{
  "model": "self-supervised image encoder",
  "dataset": "simulated stained blood smears",
  "train_examples": 48750,
  "image_size": 32,
  "crop_scale_min": 0.2,
  "horizontal_flip": false,
  "color_jitter": 0.4,
  "method": "barlow_twins",
  "arch": "perceiver",
  "norm": "layernorm",
  "norm_position": "pre",
  "activation": "star_relu",
  "mlp_ratio": 4,
  "head_dim": 32,
  "fused_qkv": false,
  "bias": "all",
  "qk_norm": true,
  "parallel_block": false,
  "inner_norm": false,
  "kv_group_size": 2,
  "patch_size": [2, 2],
  "layers": 10,
  "width": 320,
  "positions": "sincos",
  "latents": 96,
  "projector_hidden": 1024,
  "projector_out": 512,
  "projector_hidden_layers": 1,
  "init": "torch_default",
  "residual_init": "none",
  "optimizer": "adamw",
  "lr": 0.00077,
  "beta1": 0.9,
  "beta2": 0.98,
  "eps": 1e-08,
  "grad_clip": 1.0,
  "steps": 8400,
  "batch_size": 64,
  "epochs": 11.0,
  "lr_schedule": "cosine",
  "final_lr_fraction": 0.1,
  "warmup_steps": 160,
  "weight_decay": 0.3
}
Rows from block 5, named by matrix and row number. Each number is 200 + 30 x the weight over its row's rms, rounded and kept within 0 to 999. All counts start at 0. After the name is the row's rms in percent of the matrix's.
# k: attention key (model.blocks.5.attn.k.weight, 160x320), inputs 160-239
k.72,096,247,122,230,224,182,224,124,256,154,244,198,198,184,194,182,242,232,169,231,176,240,221,225,170,177,185,195,189,264,189,209,181,166,116,190,239,191,200,181,166,141,202,185,236,214,198,171,211,225,178,197,179,208,195,213,178,212,255,203,221,199,209,163,218,176,209,205,222,251,173,192,226,177,249,213,193,181,221,187,199
k.73,108,205,278,212,226,178,209,212,147,176,134,157,138,223,149,211,188,158,217,196,196,174,177,198,233,191,190,227,227,182,190,228,213,214,270,220,180,215,167,199,187,216,179,171,164,163,162,163,176,187,228,210,222,240,191,205,226,234,194,138,223,179,235,226,175,187,159,196,188,175,223,211,160,183,161,180,152,251,154,198,213
k.74,092,191,150,220,224,196,200,143,217,238,227,229,191,182,264,215,226,242,227,190,235,200,246,175,176,146,194,140,171,203,196,215,224,169,146,179,193,176,214,219,180,201,174,204,199,188,238,226,186,181,177,166,232,227,165,178,207,186,216,264,154,179,167,137,243,228,215,175,188,214,123,178,231,252,189,239,237,157,220,156,166
k.75,103,194,237,219,219,233,201,214,204,220,122,198,196,279,159,210,189,189,234,237,181,153,157,150,180,233,157,225,240,139,168,188,236,230,237,230,172,217,226,239,158,231,202,172,171,172,162,181,152,210,198,214,210,191,193,206,209,221,168,145,190,214,242,210,164,222,212,232,180,168,226,223,151,231,223,199,141,245,209,197,205
k.76,110,209,191,207,148,188,195,191,221,121,216,155,196,161,153,247,198,214,170,191,147,206,150,237,244,244,253,191,199,170,211,213,192,160,190,187,210,233,211,158,184,143,210,153,175,159,247,195,205,191,194,191,247,191,180,230,200,237,216,193,234,148,165,221,188,166,232,157,210,182,221,221,163,176,200,195,151,155,167,171,223
k.77,097,231,141,163,172,204,209,203,179,248,254,247,216,144,212,206,209,169,214,208,238,241,248,217,154,176,229,183,206,211,227,208,156,209,179,184,236,212,152,202,185,177,174,243,255,217,242,194,263,211,234,189,221,148,239,198,161,189,228,211,164,191,216,201,231,189,231,230,220,197,193,235,240,209,238,239,214,190,196,194,247
k.78,122,227,160,208,211,225,213,195,190,218,198,271,191,144,261,163,197,204,247,179,224,202,227,194,188,153,183,160,202,232,175,214,181,205,148,190,189,172,181,245,214,178,226,201,212,238,214,202,230,181,175,209,202,179,180,191,199,146,204,236,191,179,183,142,220,217,186,220,194,185,120,163,211,251,192,232,225,204,255,212,195
k.79,129,193,198,152,188,177,200,169,213,132,173,150,236,210,168,233,245,199,159,177,168,171,154,234,227,253,241,226,198,170,199,211,194,173,232,170,222,213,224,180,220,210,199,130,186,200,208,160,204,216,204,230,209,226,206,268,202,262,230,207,253,165,195,226,172,187,233,149,188,217,249,210,164,132,201,227,165,194,176,171,217
k.80,089,212,149,207,236,190,221,170,216,237,244,262,235,138,196,202,191,208,175,204,187,242,207,257,202,153,197,212,205,232,203,180,155,218,192,174,223,181,215,245,157,227,202,242,225,194,241,212,247,193,177,185,224,215,231,212,169,194,218,206,151,151,174,155,180,206,239,197,194,189,186,232,235,210,237,228,199,164,255,207,200
k.81,087,197,213,163,232,237,220,205,195,214,140,181,159,225,175,222,135,166,205,203,175,187,146,161,225,169,207,173,182,168,174,200,166,241,211,205,147,168,249,164,218,193,220,153,228,168,234,187,196,186,200,207,193,256,242,213,168,230,130,137,249,182,226,214,217,221,224,234,190,190,243,154,164,238,158,179,198,202,154,205,172
k.82,115,166,222,250,271,199,231,218,158,266,194,187,212,249,213,152,137,198,232,201,209,194,201,201,177,166,197,187,163,194,189,180,231,252,225,178,190,208,168,228,187,251,221,250,216,181,169,233,178,224,183,139,177,210,195,165,176,174,147,192,209,199,254,231,238,198,208,271,176,156,207,191,186,251,185,194,190,226,256,187,210
k.83,080,200,236,205,167,170,247,179,150,214,171,198,207,185,234,190,207,172,215,243,194,181,176,187,168,209,161,204,197,167,190,197,209,194,149,147,221,232,185,191,244,171,207,236,230,228,157,223,208,270,187,195,165,184,241,234,223,242,231,195,194,199,163,235,153,202,250,217,247,239,158,189,196,166,214,159,234,201,249,215,161
k.84,111,186,252,192,206,249,169,188,163,186,150,186,191,277,202,175,128,237,234,210,204,179,211,133,215,223,200,161,196,190,182,200,225,191,256,216,170,166,223,214,184,248,208,199,218,200,201,181,142,219,213,174,159,237,207,221,219,212,147,183,227,242,254,266,195,206,191,196,202,152,197,169,162,233,201,180,199,244,184,222,203
k.85,112,176,218,155,152,157,228,167,249,129,203,152,228,212,208,191,263,193,162,177,129,191,163,187,246,218,256,234,170,207,206,168,166,189,244,216,225,186,212,165,220,155,214,185,164,171,222,189,219,184,168,251,205,192,202,250,188,225,182,243,250,185,202,240,180,146,224,187,250,238,231,177,173,131,188,207,199,195,172,191,189
k.86,096,161,152,146,201,190,169,161,204,183,241,241,195,163,164,261,206,225,193,230,230,234,201,248,220,235,242,174,166,238,245,174,205,189,133,155,210,214,208,217,232,155,181,211,193,153,188,232,214,206,154,222,210,219,236,234,153,222,274,226,188,184,179,142,215,210,224,205,196,219,186,179,246,195,232,223,215,187,218,172,204
k.87,122,210,207,239,213,233,196,181,176,254,200,250,205,201,240,171,174,199,228,186,269,201,209,172,159,158,144,197,204,244,205,193,236,230,165,216,196,168,167,241,205,242,221,215,235,244,179,212,199,181,215,200,155,193,185,163,224,155,199,190,186,207,237,175,214,241,164,201,182,212,181,232,242,236,230,184,229,256,234,231,153
k.88,114,164,237,199,224,240,230,206,154,227,160,163,160,251,173,197,132,221,214,228,195,165,238,157,221,162,187,181,183,186,170,204,240,190,211,199,157,228,195,250,204,221,231,233,236,192,172,211,127,221,183,190,147,212,221,193,196,169,143,188,207,199,206,240,217,224,190,240,160,167,188,197,193,241,214,173,228,201,235,214,169
k.89,104,230,286,232,215,201,221,251,189,182,188,160,193,243,206,171,173,230,212,199,230,180,207,127,210,177,164,167,188,200,161,163,188,207,238,185,187,220,221,212,200,200,242,189,157,194,144,211,160,203,205,193,151,249,158,207,226,186,160,163,224,213,221,242,208,175,174,221,179,190,200,174,143,222,180,183,180,262,220,245,206
k.90,097,188,268,192,214,240,172,211,145,199,194,151,150,282,168,184,180,198,213,186,254,184,239,130,169,198,186,163,199,180,225,189,199,239,242,199,197,151,197,246,221,251,191,238,167,226,151,159,185,204,203,219,185,212,174,170,259,174,196,204,186,196,242,240,182,215,181,182,188,192,210,195,184,239,159,189,191,237,197,224,211
k.91,096,222,140,215,221,238,154,157,196,237,216,205,217,225,218,158,154,242,191,154,249,155,226,166,179,128,180,191,224,218,184,182,186,230,197,175,227,191,205,191,172,170,223,189,171,229,203,230,165,188,181,191,160,189,208,179,218,133,169,188,222,172,254,159,194,208,189,205,212,180,196,192,251,233,191,229,267,224,210,195,172
k.92,134,205,203,149,185,143,214,179,254,133,210,145,195,205,177,195,219,171,201,200,146,205,134,185,250,246,256,208,201,152,212,189,183,171,233,175,226,203,189,196,229,204,204,180,162,158,224,183,248,210,188,254,256,208,178,228,191,258,240,220,258,155,139,216,191,149,203,166,222,220,222,228,185,175,201,225,171,194,147,186,181
k.93,104,225,137,238,190,209,228,163,154,262,214,208,194,204,234,172,228,239,252,175,255,220,256,203,156,152,189,153,166,210,163,206,209,204,186,202,185,227,179,192,203,177,211,217,244,218,212,234,180,234,212,143,142,219,171,148,209,172,191,186,192,202,228,151,203,252,233,249,175,237,180,162,225,249,231,228,215,173,211,171,222
k.94,117,191,246,155,154,153,227,225,182,174,170,160,200,245,156,181,205,155,171,185,185,129,132,200,232,260,176,257,192,155,222,169,232,186,230,189,216,215,223,177,178,218,226,192,176,205,171,193,213,197,225,224,243,197,230,236,161,222,155,181,260,206,178,215,184,181,188,197,175,183,273,208,154,134,182,172,158,224,187,223,237
k.95,119,205,173,173,157,154,203,209,264,152,241,218,221,127,204,193,258,171,180,168,161,264,169,249,204,231,268,229,233,203,168,197,179,207,194,183,197,234,180,166,253,150,181,165,216,168,222,235,265,168,213,244,222,224,221,241,200,186,231,203,198,203,167,191,205,186,232,172,231,196,160,226,211,205,205,212,199,184,195,176,201
k.96,100,221,198,193,221,176,256,242,164,236,224,213,202,206,143,157,222,155,222,201,197,196,215,234,260,171,217,199,182,185,175,190,188,252,259,228,146,195,203,193,190,258,202,158,198,194,154,258,170,167,181,237,249,211,201,229,224,196,191,197,195,155,232,178,181,169,207,153,193,165,191,197,135,219,179,250,168,193,173,189,189
k.97,104,167,144,228,234,198,195,232,197,266,196,261,217,233,193,152,190,194,222,201,203,219,239,191,182,143,201,202,163,258,202,219,222,217,186,210,207,166,148,225,162,210,177,245,219,231,193,177,153,227,226,167,177,135,211,171,228,165,200,215,235,185,209,134,254,264,157,244,195,174,203,221,203,227,177,231,251,203,204,203,176
k.98,095,175,177,186,165,233,158,170,215,187,213,167,254,212,181,225,211,236,161,168,223,202,182,226,163,241,163,193,186,217,201,198,257,194,150,204,250,218,239,164,175,133,172,248,165,232,198,150,228,247,211,201,184,180,197,186,182,178,185,260,202,230,191,214,177,195,207,186,173,246,238,199,185,173,216,183,203,164,220,230,175
k.99,080,204,193,192,232,190,205,236,216,162,220,174,202,273,144,205,234,185,191,218,154,207,181,141,228,168,173,252,156,187,169,211,242,149,186,202,157,157,181,196,209,200,191,150,198,223,168,203,177,209,209,226,229,188,234,194,264,254,186,193,197,190,178,225,207,247,156,159,164,173,181,233,136,245,188,217,238,220,205,192,196
k.100,091,196,145,224,205,219,215,222,198,252,188,210,226,243,262,218,159,200,189,150,274,174,260,196,201,143,155,154,151,203,195,226,211,208,195,204,170,192,164,179,195,189,164,225,252,239,220,168,204,202,217,206,152,195,177,143,189,132,184,182,207,184,192,201,261,217,171,212,196,228,163,209,223,235,216,233,197,196,194,179,180
k.101,088,182,176,178,147,195,158,176,192,163,217,178,212,219,192,185,201,249,195,140,188,229,171,205,207,202,183,152,189,191,256,245,234,158,215,149,182,187,185,215,203,174,152,196,194,191,224,125,241,241,171,230,215,216,188,212,205,244,179,237,222,234,193,168,159,169,215,187,224,205,236,248,210,138,183,174,177,200,156,180,188
k.102,109,177,174,259,247,262,186,214,151,234,199,211,215,221,229,148,190,215,229,207,228,210,247,167,160,197,193,168,185,243,200,204,196,239,194,212,162,201,145,238,173,230,192,213,234,200,200,204,197,182,245,195,145,204,188,184,239,160,187,169,189,207,214,195,254,242,188,191,186,201,169,167,192,241,218,194,234,221,239,198,203
k.103,096,221,237,166,225,221,177,209,147,166,178,138,133,223,196,173,176,231,206,211,166,188,230,147,213,235,235,176,167,222,178,220,250,227,268,192,226,189,204,248,185,205,190,160,196,181,149,219,129,209,258,210,204,199,182,170,201,249,177,169,224,175,259,245,204,198,190,215,209,177,224,169,203,257,173,242,155,186,216,195,214
k.104,113,226,225,130,184,172,227,214,221,141,225,157,238,185,133,255,221,208,197,237,187,242,169,213,200,273,235,207,222,161,233,174,186,186,216,209,184,226,197,197,229,235,232,138,174,171,204,201,185,176,181,215,248,206,225,239,178,237,199,189,185,163,194,233,160,152,228,191,231,194,227,195,194,153,229,224,190,145,191,192,173
k.105,094,184,151,219,210,233,230,238,161,225,166,202,185,212,216,213,155,220,210,220,261,226,246,195,179,163,198,162,186,204,186,218,213,219,220,188,201,200,132,253,196,180,221,226,216,235,244,231,147,198,197,139,142,200,174,141,167,196,190,179,208,217,226,182,238,254,200,214,154,233,178,232,232,279,209,204,184,211,204,157,233
k.106,095,181,191,245,198,167,191,201,226,169,189,203,251,183,197,259,268,180,179,193,246,253,236,219,172,189,231,199,213,179,179,197,157,215,167,210,241,252,201,203,225,185,207,177,195,178,232,165,230,239,183,176,186,148,175,212,222,156,271,217,189,174,145,185,226,173,258,221,223,208,148,248,244,197,200,190,182,148,215,229,202
k.107,088,173,190,216,227,213,210,136,222,187,201,230,194,169,232,219,195,158,186,156,192,187,207,218,233,184,201,211,243,230,222,226,158,219,210,206,181,253,195,177,239,197,244,216,161,225,235,171,218,214,130,194,208,144,186,189,138,142,194,204,214,188,203,153,223,218,223,209,173,184,155,199,204,223,218,208,200,212,202,191,200
k.108,104,218,184,253,178,190,188,126,207,185,188,212,197,228,265,232,241,218,155,162,192,235,233,205,183,208,208,188,230,214,199,202,231,206,176,168,216,223,248,195,210,159,187,215,207,189,208,143,215,251,195,227,142,167,201,184,171,170,195,255,239,233,155,199,186,249,196,235,165,267,141,235,209,188,247,166,216,180,239,189,182
k.109,083,204,279,168,218,222,202,172,187,201,142,184,202,220,208,159,169,199,154,221,164,192,221,216,239,177,185,187,195,186,239,220,186,166,216,217,197,178,205,161,244,220,224,183,199,222,187,204,183,194,260,203,191,254,199,261,192,200,138,220,165,207,243,219,236,195,194,153,168,189,221,144,149,170,152,173,208,191,154,232,195
k.110,100,185,223,148,139,173,217,163,241,178,174,184,244,212,194,224,198,153,179,226,204,220,163,197,198,261,219,246,242,189,214,165,180,198,183,237,191,212,241,167,197,208,158,216,180,186,196,176,230,218,162,193,188,223,204,236,215,228,217,171,219,189,182,196,170,171,242,212,222,219,249,180,155,172,222,212,213,161,166,220,201
k.111,098,215,224,170,214,191,212,266,164,186,171,160,169,212,156,190,205,225,247,222,179,202,203,222,197,184,217,250,236,206,183,176,222,213,241,200,155,176,171,234,183,261,229,188,179,219,177,233,148,161,219,183,197,238,172,202,226,221,153,197,189,199,221,222,181,182,180,232,208,152,210,180,194,191,169,192,188,244,178,191,186
k.112,089,225,170,226,174,202,187,140,192,198,245,257,194,161,243,176,240,205,160,150,235,207,233,188,215,166,168,183,167,183,185,223,251,162,160,148,204,252,235,174,186,140,173,201,210,257,236,174,206,179,163,219,182,167,157,198,182,187,190,212,188,170,165,150,221,184,177,177,159,193,179,202,274,205,208,214,205,202,180,205,202
k.113,124,194,154,226,245,269,181,197,202,238,227,207,216,251,260,181,217,199,203,166,224,180,251,185,155,141,173,191,178,243,186,178,212,178,169,162,204,167,212,219,188,178,215,212,220,245,208,191,225,179,225,176,183,160,205,186,210,196,182,175,222,224,205,173,250,221,203,222,177,230,172,226,192,275,171,172,259,231,228,216,198
k.114,084,204,220,152,247,225,239,197,205,229,246,198,147,223,180,162,198,160,184,212,231,200,211,245,164,226,200,232,179,192,237,245,221,226,205,206,217,212,173,256,209,227,219,152,228,167,142,189,132,207,249,202,239,218,209,248,228,244,157,190,163,221,216,208,177,148,223,199,201,201,265,213,172,191,219,204,215,212,239,193,199
k.115,110,216,237,160,198,133,237,229,236,168,232,145,213,164,130,223,221,196,215,201,160,213,146,254,214,247,213,191,191,169,202,177,193,187,223,230,243,184,234,175,214,247,218,172,143,198,163,222,235,178,152,227,254,203,205,202,212,241,190,192,197,188,215,232,194,150,184,207,228,227,254,192,204,187,230,214,181,169,219,161,215
k.116,098,211,185,223,170,229,154,144,199,214,201,222,262,215,215,224,259,210,148,180,214,246,184,197,236,154,206,203,166,222,181,151,178,212,193,226,209,203,227,167,164,154,202,207,211,184,206,153,225,242,156,172,199,192,213,232,190,180,214,226,202,188,129,185,172,240,225,179,173,241,195,239,199,178,245,178,236,177,222,216,231
k.117,093,186,260,196,224,216,188,204,189,211,156,198,160,257,186,181,217,229,223,197,140,217,208,159,200,183,218,213,179,188,223,250,199,214,212,179,198,197,212,169,175,250,148,151,246,170,167,193,185,159,260,192,184,184,174,204,235,240,186,194,166,187,200,213,219,210,151,190,161,198,185,174,168,213,231,238,205,229,188,212,220
k.118,093,192,173,190,215,202,173,163,246,236,185,224,246,163,185,221,185,187,150,216,219,201,162,247,167,168,166,207,187,204,236,173,225,161,152,173,234,251,242,175,198,204,196,201,164,242,204,200,201,236,171,239,207,207,174,222,147,217,249,257,224,166,152,147,150,227,251,227,223,236,184,182,216,138,209,230,243,176,192,181,229
k.119,103,182,266,177,194,184,209,257,144,187,191,148,150,222,152,186,197,223,202,186,166,201,223,203,182,213,210,209,229,173,222,203,205,238,252,225,218,189,177,245,222,260,159,189,242,191,155,257,146,184,193,179,215,249,196,217,175,201,207,183,161,210,217,198,207,205,185,233,182,217,256,165,147,201,176,208,186,195,185,203,218
k.120,120,220,219,177,196,142,216,195,206,193,187,193,213,151,155,251,233,161,183,221,190,222,173,203,204,256,211,200,242,189,213,199,167,205,227,236,194,201,233,203,226,188,226,153,191,178,158,224,224,191,194,235,223,227,216,254,171,231,240,220,186,174,174,213,159,142,197,190,230,202,258,187,179,114,195,210,176,182,171,193,181
k.121,094,236,191,199,163,175,201,170,173,213,237,201,198,153,236,252,251,178,177,236,234,238,224,251,253,163,182,163,213,238,206,227,197,202,155,147,192,197,196,229,182,225,215,186,172,195,250,173,176,168,177,205,173,165,162,233,135,169,190,228,168,187,171,199,157,224,232,171,195,239,187,219,259,156,232,159,197,168,162,166,204
k.122,090,209,237,204,184,194,216,245,163,236,187,195,179,245,225,170,163,189,237,217,212,160,191,150,224,216,161,220,203,215,203,180,229,175,243,174,218,182,192,238,210,224,210,234,246,165,204,237,148,202,233,193,192,232,211,188,196,176,185,186,203,215,210,238,203,187,149,177,143,148,241,168,181,193,193,189,226,274,211,245,188
k.123,096,161,275,177,240,169,193,256,157,205,181,159,158,222,182,148,185,175,254,198,173,176,207,188,211,183,237,237,207,207,157,191,212,205,247,251,219,164,169,220,182,258,213,186,177,201,178,220,181,175,189,225,176,245,208,182,198,187,156,200,163,237,236,188,171,190,202,196,184,196,217,203,137,238,210,189,161,198,231,232,168
k.124,080,246,263,158,189,168,166,168,213,158,204,203,205,242,204,192,181,205,216,226,210,188,184,197,209,266,226,172,208,221,188,211,253,144,225,184,201,180,213,228,205,219,148,222,155,159,201,176,202,190,196,196,191,207,215,230,213,232,199,165,217,210,165,183,193,179,211,214,217,228,212,164,173,150,212,233,229,212,213,245,236
k.125,109,224,242,123,183,185,222,224,214,198,196,157,195,168,171,212,216,177,213,241,181,231,187,256,223,228,212,189,226,160,179,210,148,170,221,238,213,188,259,181,212,218,194,195,142,193,191,208,192,186,189,247,237,239,198,243,199,250,252,192,188,201,206,227,185,157,188,149,210,176,206,206,197,165,202,185,136,162,162,206,164
k.126,093,190,237,203,178,221,225,215,194,193,170,184,181,204,190,135,181,158,245,173,161,161,215,166,168,191,183,216,213,164,210,177,229,248,214,203,185,183,192,216,179,218,199,218,228,184,221,211,193,227,194,223,244,227,229,177,200,223,154,160,183,223,202,247,178,156,170,195,173,174,258,179,134,224,185,187,146,224,156,195,214
k.127,097,234,189,240,222,220,183,141,231,234,230,238,251,199,247,276,221,186,170,214,195,241,214,249,202,176,204,185,251,189,199,155,196,177,180,196,201,195,196,195,173,214,190,179,169,191,204,149,193,215,136,220,178,170,229,191,208,202,277,193,172,159,181,171,166,170,231,220,199,238,145,249,207,129,225,174,233,188,178,221,207
k.128,081,226,189,212,161,237,208,221,271,186,164,217,246,194,184,205,252,248,129,175,219,209,184,235,189,240,154,167,254,202,230,166,198,198,197,203,244,241,253,239,152,228,203,257,191,226,161,144,243,210,230,230,214,210,263,220,232,170,225,213,186,163,215,222,182,219,240,237,157,189,190,208,177,132,218,207,172,209,207,205,218
k.129,099,232,209,234,176,219,151,207,241,180,206,163,252,169,234,210,222,199,174,254,135,180,164,251,256,188,225,151,188,181,197,205,226,173,170,236,170,242,245,229,174,170,204,190,215,226,233,158,185,156,181,187,162,183,174,259,165,252,224,244,157,194,170,213,211,177,225,156,214,201,188,219,191,197,229,182,206,212,188,240,218
k.130,098,204,147,269,204,202,193,214,186,237,209,229,165,180,214,220,192,232,216,189,218,189,192,188,195,168,194,187,165,242,172,205,217,225,158,246,154,203,163,208,175,233,201,257,186,266,177,148,197,235,236,192,134,187,223,213,214,211,163,209,176,245,249,163,253,221,207,240,167,198,157,214,196,205,173,172,233,226,197,235,196
k.131,084,181,152,207,228,194,190,212,174,237,217,212,199,198,185,206,215,233,193,244,181,159,175,237,251,224,204,171,152,171,170,218,276,215,196,235,213,217,204,271,187,237,217,196,240,254,221,222,224,182,218,205,208,237,194,198,228,203,177,244,207,214,207,167,230,174,199,176,224,221,208,175,221,129,164,187,239,230,175,222,144
k.132,082,219,177,191,227,168,148,183,239,170,188,229,231,236,216,230,220,237,206,235,223,226,220,192,266,212,228,221,181,192,233,169,204,198,158,233,175,255,269,185,208,229,208,189,199,201,208,130,207,205,189,232,230,193,239,203,252,229,215,215,233,233,161,201,198,198,189,179,176,222,160,216,161,215,216,212,185,240,240,212,179
k.133,101,168,251,176,206,151,166,215,198,205,230,169,223,140,148,228,241,198,203,191,190,172,219,181,222,244,256,208,190,147,237,219,144,185,207,198,275,188,217,139,229,214,221,193,191,188,173,242,217,219,188,231,209,228,214,233,195,211,261,206,210,155,154,240,184,161,214,177,183,212,237,236,187,166,232,245,190,166,220,177,246
k.134,104,201,182,230,237,206,220,204,157,234,152,239,165,205,222,177,146,181,220,192,203,171,228,176,144,178,169,220,175,246,208,223,259,177,210,224,169,187,216,221,193,183,213,240,230,225,232,198,176,176,205,166,187,211,252,145,251,188,151,176,174,254,189,196,191,225,195,200,162,171,203,209,212,235,190,167,240,289,206,222,175
k.135,091,188,198,254,205,214,164,164,219,197,216,194,258,178,245,207,252,212,166,229,184,223,204,163,204,202,129,205,175,180,208,230,237,149,178,194,183,183,240,219,197,180,214,250,233,211,204,128,164,210,161,162,157,212,222,187,188,165,180,187,177,233,144,221,189,239,218,234,126,244,217,244,187,205,205,176,250,219,204,189,197
k.136,086,236,221,237,159,208,122,130,182,230,173,216,268,233,230,190,191,196,206,188,219,213,209,197,223,210,192,213,202,157,184,215,211,191,226,190,220,177,222,219,252,149,194,223,190,192,220,163,219,201,223,197,135,215,151,216,173,167,151,204,198,232,140,237,248,199,214,201,164,162,240,188,230,195,214,227,233,219,226,205,193
k.137,103,178,262,129,196,168,242,285,202,177,217,148,183,196,181,202,193,179,199,163,214,207,171,226,171,181,242,192,230,190,203,201,137,223,201,203,250,223,187,200,181,259,216,148,202,168,179,239,223,201,203,224,228,216,210,244,167,242,189,181,175,185,241,227,204,158,214,174,216,169,260,216,181,196,186,203,206,189,184,185,234
k.138,084,200,234,183,211,219,224,202,229,222,205,160,235,209,222,174,188,160,161,202,178,263,206,230,198,238,235,179,218,179,178,147,151,208,175,189,243,163,211,172,208,164,218,206,169,191,244,174,198,233,165,192,214,228,210,192,238,162,210,199,260,150,157,205,179,175,210,182,195,181,169,237,159,183,163,176,170,152,186,181,160
k.139,083,228,236,258,221,212,151,155,164,181,226,161,211,231,231,191,230,183,203,197,172,152,219,146,160,162,187,231,201,178,169,239,211,216,206,164,175,209,219,226,249,179,196,190,195,228,265,223,188,232,213,154,145,232,179,203,207,186,222,241,212,232,167,255,269,257,209,221,163,143,192,211,255,234,237,182,202,210,180,160,200
k.140,092,166,229,183,171,186,181,191,256,163,206,196,206,210,248,202,228,203,180,214,205,222,215,195,204,188,169,170,170,197,211,176,230,178,162,220,154,213,267,209,231,158,220,228,167,218,217,121,251,177,206,208,187,168,250,226,184,209,199,214,241,169,171,156,171,158,182,181,172,238,156,161,174,141,204,188,211,161,156,249,184
k.141,090,164,183,194,194,204,205,161,260,215,189,157,251,216,169,230,246,194,185,199,211,171,239,202,192,234,245,170,176,159,246,204,168,167,193,192,211,204,179,174,186,181,217,154,211,220,169,234,216,172,176,221,248,169,166,191,161,181,198,184,168,196,155,245,183,145,203,150,189,205,241,252,205,214,267,240,184,150,213,155,193
k.142,088,239,246,212,174,180,191,120,246,193,218,232,245,167,217,278,264,211,172,207,161,196,230,177,220,184,196,179,218,227,204,226,231,166,175,157,242,190,190,169,249,201,195,201,178,199,208,192,190,162,203,160,169,175,203,186,160,237,147,212,230,151,206,254,223,208,176,237,173,191,174,195,228,158,260,220,244,179,221,204,182
k.143,093,251,232,177,178,211,194,227,207,190,248,168,239,124,176,193,192,218,250,209,162,153,187,201,187,185,202,201,181,202,175,204,190,257,169,193,217,186,131,198,235,202,222,145,208,144,155,214,154,169,208,247,266,165,162,214,209,199,196,203,177,175,272,240,205,175,170,176,238,184,197,200,182,265,230,257,205,205,227,169,247
k.144,090,245,168,253,188,245,180,167,131,204,191,173,198,175,226,192,174,234,240,146,202,212,184,195,153,181,165,223,181,186,212,199,249,180,217,253,181,203,175,230,134,217,175,187,231,232,203,158,173,197,183,174,167,167,158,212,238,181,160,221,196,203,220,218,225,183,193,225,178,190,160,226,233,182,219,216,158,272,255,180,194
k.145,086,159,200,206,179,207,169,141,258,197,225,195,249,211,220,234,232,179,125,196,194,198,189,215,266,219,161,225,246,175,182,152,247,198,242,150,198,223,240,175,192,201,235,189,186,217,204,188,217,206,179,254,216,168,224,231,213,232,214,246,199,169,126,202,194,221,219,172,223,192,167,176,166,109,223,170,187,218,220,213,201
k.146,097,175,243,156,189,167,191,198,140,169,223,168,189,218,136,142,199,170,244,142,205,184,236,196,207,208,207,220,188,185,225,198,143,248,256,229,186,187,146,224,229,232,166,132,232,155,175,218,235,190,207,230,219,216,215,229,246,212,235,160,171,210,193,211,218,159,206,158,210,174,206,180,165,227,201,197,159,157,161,146,207
k.147,081,226,217,193,224,147,254,285,173,174,183,191,128,246,189,214,208,207,247,178,173,204,147,216,178,184,224,250,224,248,183,183,228,168,193,190,186,168,138,243,146,207,232,199,167,162,208,165,241,233,228,197,232,200,212,171,244,213,186,175,149,184,255,181,215,229,160,206,273,159,193,201,157,168,207,155,194,213,175,171,194
k.148,096,184,213,141,184,211,203,211,163,196,222,196,174,217,135,206,149,160,224,137,184,197,224,210,169,217,230,213,191,174,196,172,164,246,222,196,235,164,192,206,252,208,209,176,203,167,154,278,209,233,214,186,215,208,202,162,229,184,206,146,230,175,215,205,200,220,237,166,188,199,222,212,178,256,162,234,177,212,151,161,249
k.149,098,209,269,148,188,165,238,196,177,215,242,220,197,132,152,190,199,198,197,189,159,162,204,205,226,224,275,216,251,132,195,230,149,238,223,213,250,201,199,185,188,198,202,193,201,182,212,212,210,193,216,243,239,171,205,210,196,241,215,173,234,180,180,196,156,173,201,159,220,193,223,221,201,170,230,232,154,180,202,187,224
k.150,093,197,191,251,172,243,156,173,206,229,229,235,229,231,237,241,269,234,158,209,222,248,152,159,232,200,224,155,220,210,227,207,225,180,174,168,209,253,268,157,191,141,195,234,154,244,201,144,213,238,193,172,165,172,194,217,208,221,228,173,187,144,186,174,207,150,185,214,203,231,221,235,244,122,190,197,256,171,180,239,186
k.151,081,187,154,195,179,213,235,249,160,188,156,199,140,249,229,215,143,166,183,184,257,206,183,219,155,164,168,218,223,202,218,145,228,224,171,240,190,219,226,214,192,182,210,241,233,204,242,162,179,192,229,172,141,231,230,146,203,210,184,174,221,216,196,203,190,236,246,221,251,165,225,186,184,232,142,177,191,222,212,194,189
k.152,092,170,183,151,181,165,202,272,236,190,170,191,140,177,148,204,171,155,213,206,182,169,182,225,223,187,214,202,245,160,142,203,156,204,201,247,233,160,218,225,208,244,235,190,157,181,192,234,216,183,161,261,238,239,197,191,218,228,230,162,157,183,221,222,211,196,200,173,206,150,215,156,193,224,127,220,143,162,184,209,171
k.153,086,172,197,140,190,171,193,222,142,240,203,150,183,160,152,141,142,166,234,212,169,156,167,172,130,205,223,183,223,174,227,244,186,232,196,250,211,181,155,236,154,222,195,147,214,203,220,235,196,231,204,175,219,208,185,173,254,238,231,206,185,194,207,186,194,221,172,174,258,212,184,178,151,237,200,201,210,232,202,181,244
k.154,093,176,175,243,173,204,228,191,233,214,207,238,215,172,231,173,205,189,179,270,218,204,154,182,253,226,234,178,182,216,180,227,246,158,159,191,175,263,218,239,202,209,194,207,208,212,211,153,171,148,225,177,199,248,255,198,191,222,217,197,193,193,202,177,182,219,175,247,164,221,181,141,187,195,151,190,213,219,160,195,195